python train.py --encoder_arch="vit" --input="log_mel" --encoder_mlp_ratio=2.67 --decoder_layers=3 --gradient_centralization=true --batch_size=128 --lr_schedule="step" --adamw_weight_decay_other_params=0.01
Rows from block 6 of the encoder, named by matrix and row number. Rows with one number belong to one attention dimension. Each number is 50 + 15 x the weight over the matrix's rms, rounded and kept within 0 to 99. All counts start at 0.
# q: attention query (encoder.blocks.6.attn.q.weight, 128x128), inputs 0-127
# k: attention key (encoder.blocks.6.attn.k.weight, 128x128), inputs 0-127
q.5:59 64 69 48 41 65 20 44 56 40 81 33 44 57 40 32 26 30 56 56 46 30 72 74 75 25 34 62 27 59 63 28 42 58 90 50 55 62 56 66 47 53 51 40 35 32 14 35 50 39 67 47 38 37 46 56 63 52 67 28 49 41 61 43 57 51 62 65 74 58 50 67 25 45 48 56 26 51 66 42 44 54 47 21 48 40 59 39 52 40 28 39 74 79 68 61 42 59 55 74 82 28 37 47 65 31 13 33 67 41 47 63 12 72 62 46 60 67 63 31 60 78 38 47 62 46 41 59
q.6:54 31 47 18 43 37 60 66 44 56 20 54 49 48 60 75 50 75 60 46 44 52 21 60 47 49 31 29 84 82 52 37 44 82 25 64 62 45 76 34 59 44 58 30 68 38 35 65 53 46 39 50 53 44 55 40 79 59 33 41 47 58 43 53 74 84 39 55 52 45 63 75 50 66 65 49 43 36 79 59 12 60 57 58 43 40 57 44 55 74 39 67 48 49 52 61 46 36 51 48 22 29 41 45 36 46 33 76 58 71 53 48 27 31 63 51 41 49 40 60 50 22 46 67 35 66 79 33
q.7:31 41 32 55 21 72 50 60 58 73 41 75 56 45 57 62 53 68 53 36 38 40 39 16 12 71 54 87 80 70 44 57 42 42 57 59 52 46 47 59 53 32 39 00 66 42 68 39 33 46 41 48 25 46 59 50 57 52 49 36 66 63 81 45 42 56 31 19 49 76 49 46 39 54 34 90 55 58 41 42 51 30 61 47 33 81 60 38 43 23 57 41 61 64 48 57 67 64 47 51 52 59 28 41 91 51 47 66 68 45 61 36 69 55 27 74 64 60 64 40 51 28 48 32 38 50 29 53
q.8:39 68 33 73 69 59 52 33 40 69 27 45 38 33 57 69 63 43 63 70 72 55 53 44 54 33 33 57 59 44 69 36 46 52 81 41 53 59 26 85 38 29 42 62 39 73 48 65 61 68 51 33 59 61 30 53 46 30 52 70 49 22 38 43 71 47 18 47 40 46 75 57 43 79 43 58 46 74 64 53 59 41 47 51 67 46 22 57 40 09 17 59 37 23 55 51 55 53 57 59 54 53 41 29 61 68 34 71 45 59 45 38 38 57 30 46 44 49 57 71 31 53 27 51 67 55 51 55
q.9:55 84 54 59 43 48 27 59 59 59 42 45 63 43 51 44 78 52 60 59 53 72 61 61 64 76 20 44 46 39 42 56 34 73 31 45 55 55 45 70 48 59 68 54 49 21 50 26 74 56 26 40 61 40 33 48 43 57 41 62 54 43 30 76 63 29 52 47 59 78 57 61 29 54 54 60 68 42 53 75 48 22 27 57 50 39 53 33 40 41 47 36 58 42 59 46 29 58 45 44 47 56 64 64 61 59 56 24 71 39 57 56 33 62 79 52 74 51 49 36 43 32 35 23 40 32 34 31
q.10:65 31 24 35 53 31 58 26 49 69 57 65 44 43 30 58 61 85 21 50 43 50 22 44 61 33 56 59 42 46 69 59 32 70 26 59 43 85 38 53 70 33 44 51 41 31 39 59 61 75 74 61 42 40 60 61 59 65 25 58 43 58 60 41 86 37 65 34 36 31 43 46 43 51 53 43 58 56 62 43 72 64 61 45 56 57 60 55 26 66 46 50 49 52 52 75 48 55 64 51 37 76 51 47 39 48 62 26 71 45 25 33 41 64 42 60 27 24 38 39 50 54 38 37 60 43 66 36
q.11:42 30 71 57 27 71 35 62 39 43 65 54 67 47 46 26 34 61 78 38 49 23 82 42 66 40 55 82 39 75 42 25 56 25 51 50 38 77 38 66 46 28 60 41 52 42 64 30 23 70 71 44 43 50 62 53 25 47 59 31 46 61 52 52 37 63 41 63 37 42 34 48 37 46 51 54 37 64 54 61 59 47 41 50 49 26 43 54 35 39 57 42 66 36 30 59 37 75 55 59 56 73 50 69 66 45 51 56 43 49 53 41 72 34 36 61 59 78 63 67 74 49 61 59 08 55 46 36
q.12:26 71 66 47 61 52 56 57 52 57 41 51 36 56 30 75 69 49 46 64 60 55 55 65 54 26 43 43 43 32 33 42 66 52 52 58 43 33 41 82 51 51 43 51 49 53 77 54 50 66 45 62 79 56 43 54 27 45 40 65 58 39 44 68 47 52 43 41 54 45 81 49 64 76 59 59 51 51 50 60 38 30 58 55 44 35 39 57 39 51 31 52 59 35 53 33 56 35 56 30 40 93 61 82 52 61 45 30 40 40 53 21 49 44 53 47 44 56 39 76 34 22 53 25 44 48 60 26
q.13:42 48 38 45 62 62 46 59 43 37 41 56 72 55 63 24 50 40 53 68 54 20 64 35 43 65 43 27 67 62 74 72 41 50 78 40 42 25 25 28 32 37 78 42 39 35 46 51 37 37 69 65 62 36 49 42 89 80 41 78 62 52 33 62 21 63 37 50 62 81 66 72 17 58 51 60 51 89 42 30 17 58 42 65 37 72 68 54 69 61 34 39 56 33 73 64 46 16 40 52 61 40 54 56 32 41 66 67 42 49 22 55 29 55 41 43 64 16 49 40 38 44 20 99 57 43 35 67
q.14:41 43 18 61 36 44 47 52 61 61 55 52 74 47 43 66 56 28 56 40 27 55 59 36 44 60 55 73 41 19 44 56 55 44 34 39 46 64 50 46 16 69 57 28 55 57 60 33 59 43 35 65 46 41 41 58 54 88 65 29 63 40 67 73 76 66 38 56 66 64 44 56 26 37 48 66 58 60 36 04 51 50 62 44 40 81 48 43 78 46 60 52 46 71 46 64 61 52 53 36 50 73 57 39 44 31 37 57 24 48 41 52 54 36 51 55 30 39 58 52 44 56 44 82 51 19 53 53
q.15:74 12 35 54 67 46 84 47 57 51 38 42 45 31 39 40 60 70 39 58 26 65 35 36 75 17 69 57 35 49 46 57 46 46 55 38 73 55 62 57 63 29 44 43 52 61 57 52 57 45 69 58 38 55 35 76 34 61 35 27 30 52 48 66 55 84 39 50 57 63 41 49 62 58 79 54 62 17 24 61 48 60 65 47 28 32 38 55 38 73 36 35 51 52 41 49 53 90 59 61 56 49 55 46 58 55 62 62 59 65 41 63 32 45 53 78 59 61 50 30 57 19 44 52 29 56 32 24
q.16:61 54 77 78 21 42 41 35 58 95 40 33 34 28 22 65 54 48 64 43 53 54 59 82 43 41 67 62 78 60 69 60 61 32 69 47 44 74 55 77 63 41 53 60 32 43 26 71 47 41 24 66 78 60 51 36 26 38 41 46 57 42 60 35 42 37 33 76 24 33 44 44 70 56 49 10 37 55 64 75 81 25 14 45 61 22 43 50 44 46 45 60 42 42 58 29 66 62 47 68 65 58 41 47 85 64 74 58 26 72 56 22 60 55 44 17 34 39 36 40 59 61 22 55 59 52 48 34
q.17:49 49 81 51 43 73 58 45 36 78 82 50 51 37 56 45 53 38 46 51 63 43 37 47 63 42 37 52 61 48 43 38 54 29 66 34 61 79 41 56 39 50 56 62 44 31 50 35 44 30 86 36 52 40 48 57 36 53 61 60 42 46 38 69 49 70 61 41 44 68 51 70 26 73 65 57 67 21 52 63 60 45 40 38 52 43 53 42 52 42 29 36 59 36 39 69 51 58 34 56 52 57 60 64 66 58 58 32 40 29 41 55 38 39 65 55 62 67 37 39 33 39 50 44 30 50 44 51
k.5:57 37 48 60 68 52 86 50 54 53 35 36 82 59 27 64 44 44 57 44 36 57 45 31 49 71 53 47 56 37 38 25 66 69 57 69 63 22 77 84 35 40 60 77 36 61 46 65 49 62 45 78 19 20 65 50 71 58 38 52 47 54 53 26 26 78 68 85 28 54 26 41 39 63 70 44 55 37 38 25 41 81 54 47 42 26 50 32 83 21 29 73 67 39 13 21 41 76 53 35 57 63 52 57 59 31 68 35 61 86 69 64 40 35 43 65 55 55 53 16 57 38 31 76 40 14 41 19
k.6:61 73 83 56 27 38 31 71 51 53 64 54 43 45 72 43 39 63 72 46 57 52 34 48 46 53 42 23 61 55 46 61 37 55 38 63 61 56 55 42 32 66 55 60 40 48 45 00 52 60 82 77 53 49 27 50 82 44 47 43 24 46 76 31 42 44 42 36 49 63 66 50 41 69 61 52 53 27 52 45 33 75 41 32 47 55 50 27 52 68 69 55 47 33 57 69 49 51 45 55 26 35 63 42 44 57 27 28 43 29 68 50 41 43 65 41 37 61 51 40 54 73 60 77 46 54 15 55
k.7:57 81 30 54 38 49 28 65 66 56 31 83 47 66 29 82 28 69 60 58 89 37 55 62 77 46 29 63 28 36 32 37 63 56 45 45 48 51 41 61 55 58 33 52 39 50 42 31 39 41 58 25 59 62 41 56 53 61 60 36 48 78 33 35 40 49 68 39 54 64 53 35 32 43 60 63 79 74 41 48 80 22 50 42 33 62 41 16 17 41 50 17 36 42 22 74 47 48 31 65 66 51 58 32 56 28 90 59 10 67 23 68 48 57 57 46 51 55 77 17 53 72 54 63 60 54 43 42
k.8:23 42 55 50 53 64 06 65 43 57 59 82 50 58 45 54 95 58 38 43 69 45 67 62 77 50 36 57 71 59 56 42 63 63 60 45 69 31 27 49 70 29 14 62 67 25 66 56 39 41 56 72 55 41 52 47 56 44 43 66 41 35 26 48 39 47 46 47 42 57 58 71 32 48 36 67 42 95 87 44 47 40 80 33 35 60 47 37 60 55 41 35 58 33 47 27 38 37 33 21 51 45 36 73 65 83 41 68 30 17 54 71 17 34 31 55 46 24 58 38 53 50 63 43 53 75 72 38
k.9:47 38 61 62 43 46 67 63 64 46 55 61 50 56 33 52 12 53 50 39 49 31 36 75 57 41 19 43 25 51 49 65 44 75 57 66 57 62 20 52 47 39 45 48 64 42 38 48 33 40 41 40 41 46 60 60 44 69 56 45 62 49 66 44 43 24 53 48 68 44 50 31 45 61 64 70 30 34 53 36 37 40 55 57 44 64 48 48 36 59 65 45 36 48 28 67 60 32 40 55 60 77 49 74 86 40 69 53 69 61 66 55 40 60 64 62 55 26 55 32 61 47 55 27 51 37 48 36
k.10:73 52 96 30 38 51 63 42 20 56 65 41 32 45 45 52 46 29 48 28 30 55 62 62 53 56 68 66 40 48 33 61 35 41 58 65 82 57 65 24 37 51 60 43 39 24 50 45 78 57 73 64 34 50 52 45 57 67 36 46 35 23 69 60 67 35 67 67 52 32 65 80 53 41 65 41 62 74 43 37 75 51 35 55 76 54 44 70 23 68 58 51 59 13 52 39 24 55 56 37 52 65 34 55 44 59 37 18 71 55 37 34 51 36 22 49 39 31 54 65 39 67 54 26 62 51 82 35
k.11:52 30 15 55 81 31 57 33 57 21 26 49 54 34 34 39 48 70 54 47 49 58 85 50 30 71 79 40 37 41 25 26 66 56 65 43 50 23 46 48 65 72 49 66 26 58 21 57 54 74 73 54 66 47 41 31 26 64 69 58 47 30 49 37 41 51 51 52 40 67 41 17 58 35 14 63 69 61 48 45 61 40 76 36 42 31 73 50 53 46 43 51 43 53 42 50 66 59 44 45 40 39 60 65 43 25 71 50 41 54 96 72 55 63 52 72 58 63 39 50 52 57 44 68 54 52 35 61
k.12:60 35 41 43 35 66 27 44 69 65 45 64 72 53 32 58 63 36 31 49 47 80 66 62 51 58 43 34 46 36 58 68 38 29 66 72 49 64 37 61 76 48 32 70 52 50 74 81 52 10 68 37 70 34 46 44 46 35 53 57 74 53 59 64 49 44 30 41 33 30 43 49 51 73 44 69 64 56 50 51 50 73 60 48 42 43 56 60 32 45 47 29 38 66 88 75 67 40 24 50 43 47 37 51 27 18 41 74 63 29 55 54 57 53 39 43 43 32 32 65 47 37 40 33 44 42 55 45
k.13:36 59 55 65 36 36 47 70 62 41 70 66 24 61 83 44 61 47 52 59 64 58 42 58 42 37 71 47 31 74 63 63 52 60 45 31 51 36 55 68 64 31 72 47 40 47 49 32 70 65 30 44 77 30 37 39 37 36 26 59 50 48 46 42 27 55 37 53 31 44 78 82 35 89 35 44 52 58 65 51 20 50 38 30 32 57 28 53 53 30 50 57 47 40 36 53 47 77 68 62 36 42 50 58 38 39 49 60 44 54 52 52 40 54 88 34 29 77 55 30 55 26 62 50 52 57 67 65
k.14:71 61 39 32 31 66 60 53 54 64 64 36 76 37 48 75 43 52 60 37 53 23 48 46 70 49 58 67 34 62 55 64 55 51 36 67 39 36 73 85 54 50 47 53 60 49 38 53 43 54 22 42 37 39 65 52 23 37 49 45 59 71 31 40 43 49 49 60 60 43 64 51 69 60 60 13 62 36 36 43 53 51 28 47 44 56 61 37 57 21 70 53 46 43 32 56 51 37 37 73 65 44 74 59 59 23 35 67 50 60 67 15 55 30 73 41 54 54 55 42 29 42 44 23 37 59 69 71
k.15:64 51 31 26 90 44 42 51 69 36 67 39 59 48 56 39 75 31 48 46 54 42 41 70 74 55 38 97 46 77 50 73 36 46 48 69 57 59 54 55 46 65 60 54 44 56 48 62 41 32 66 46 46 46 37 51 36 37 35 40 62 64 48 44 26 45 55 54 70 51 57 53 50 39 28 71 25 60 23 45 60 39 43 47 58 52 45 67 05 75 63 31 44 60 69 80 41 39 63 41 38 51 35 47 43 63 51 37 65 38 50 65 35 49 59 39 45 42 47 37 42 48 78 64 23 29 38 57
k.16:26 22 77 70 62 62 46 66 40 22 37 35 36 80 50 49 53 56 34 70 37 68 78 50 70 82 56 41 57 45 52 27 57 38 46 58 35 29 47 35 61 69 38 37 51 53 45 53 59 40 57 64 51 67 44 48 36 71 67 35 32 80 39 70 28 39 48 76 31 67 45 39 06 16 53 74 67 62 69 33 57 63 45 87 54 62 77 48 53 51 39 18 51 39 74 27 55 36 31 46 72 47 41 48 36 23 36 20 55 35 83 57 34 36 28 52 49 36 70 54 83 65 77 64 38 54 36 43
k.17:80 38 39 55 56 53 49 37 30 40 66 56 70 25 51 49 56 56 35 43 81 50 30 61 56 57 58 46 66 43 45 37 43 43 62 64 44 27 31 66 72 35 56 41 37 43 40 65 54 46 57 56 53 43 49 65 26 53 41 45 58 60 55 62 47 23 66 53 28 60 72 32 46 75 60 70 41 45 38 43 49 46 88 44 32 53 43 54 41 51 52 52 53 75 46 60 66 37 21 36 41 54 44 60 57 38 65 14 62 55 79 57 62 39 66 34 61 42 35 48 57 40 41 33 54 45 76 30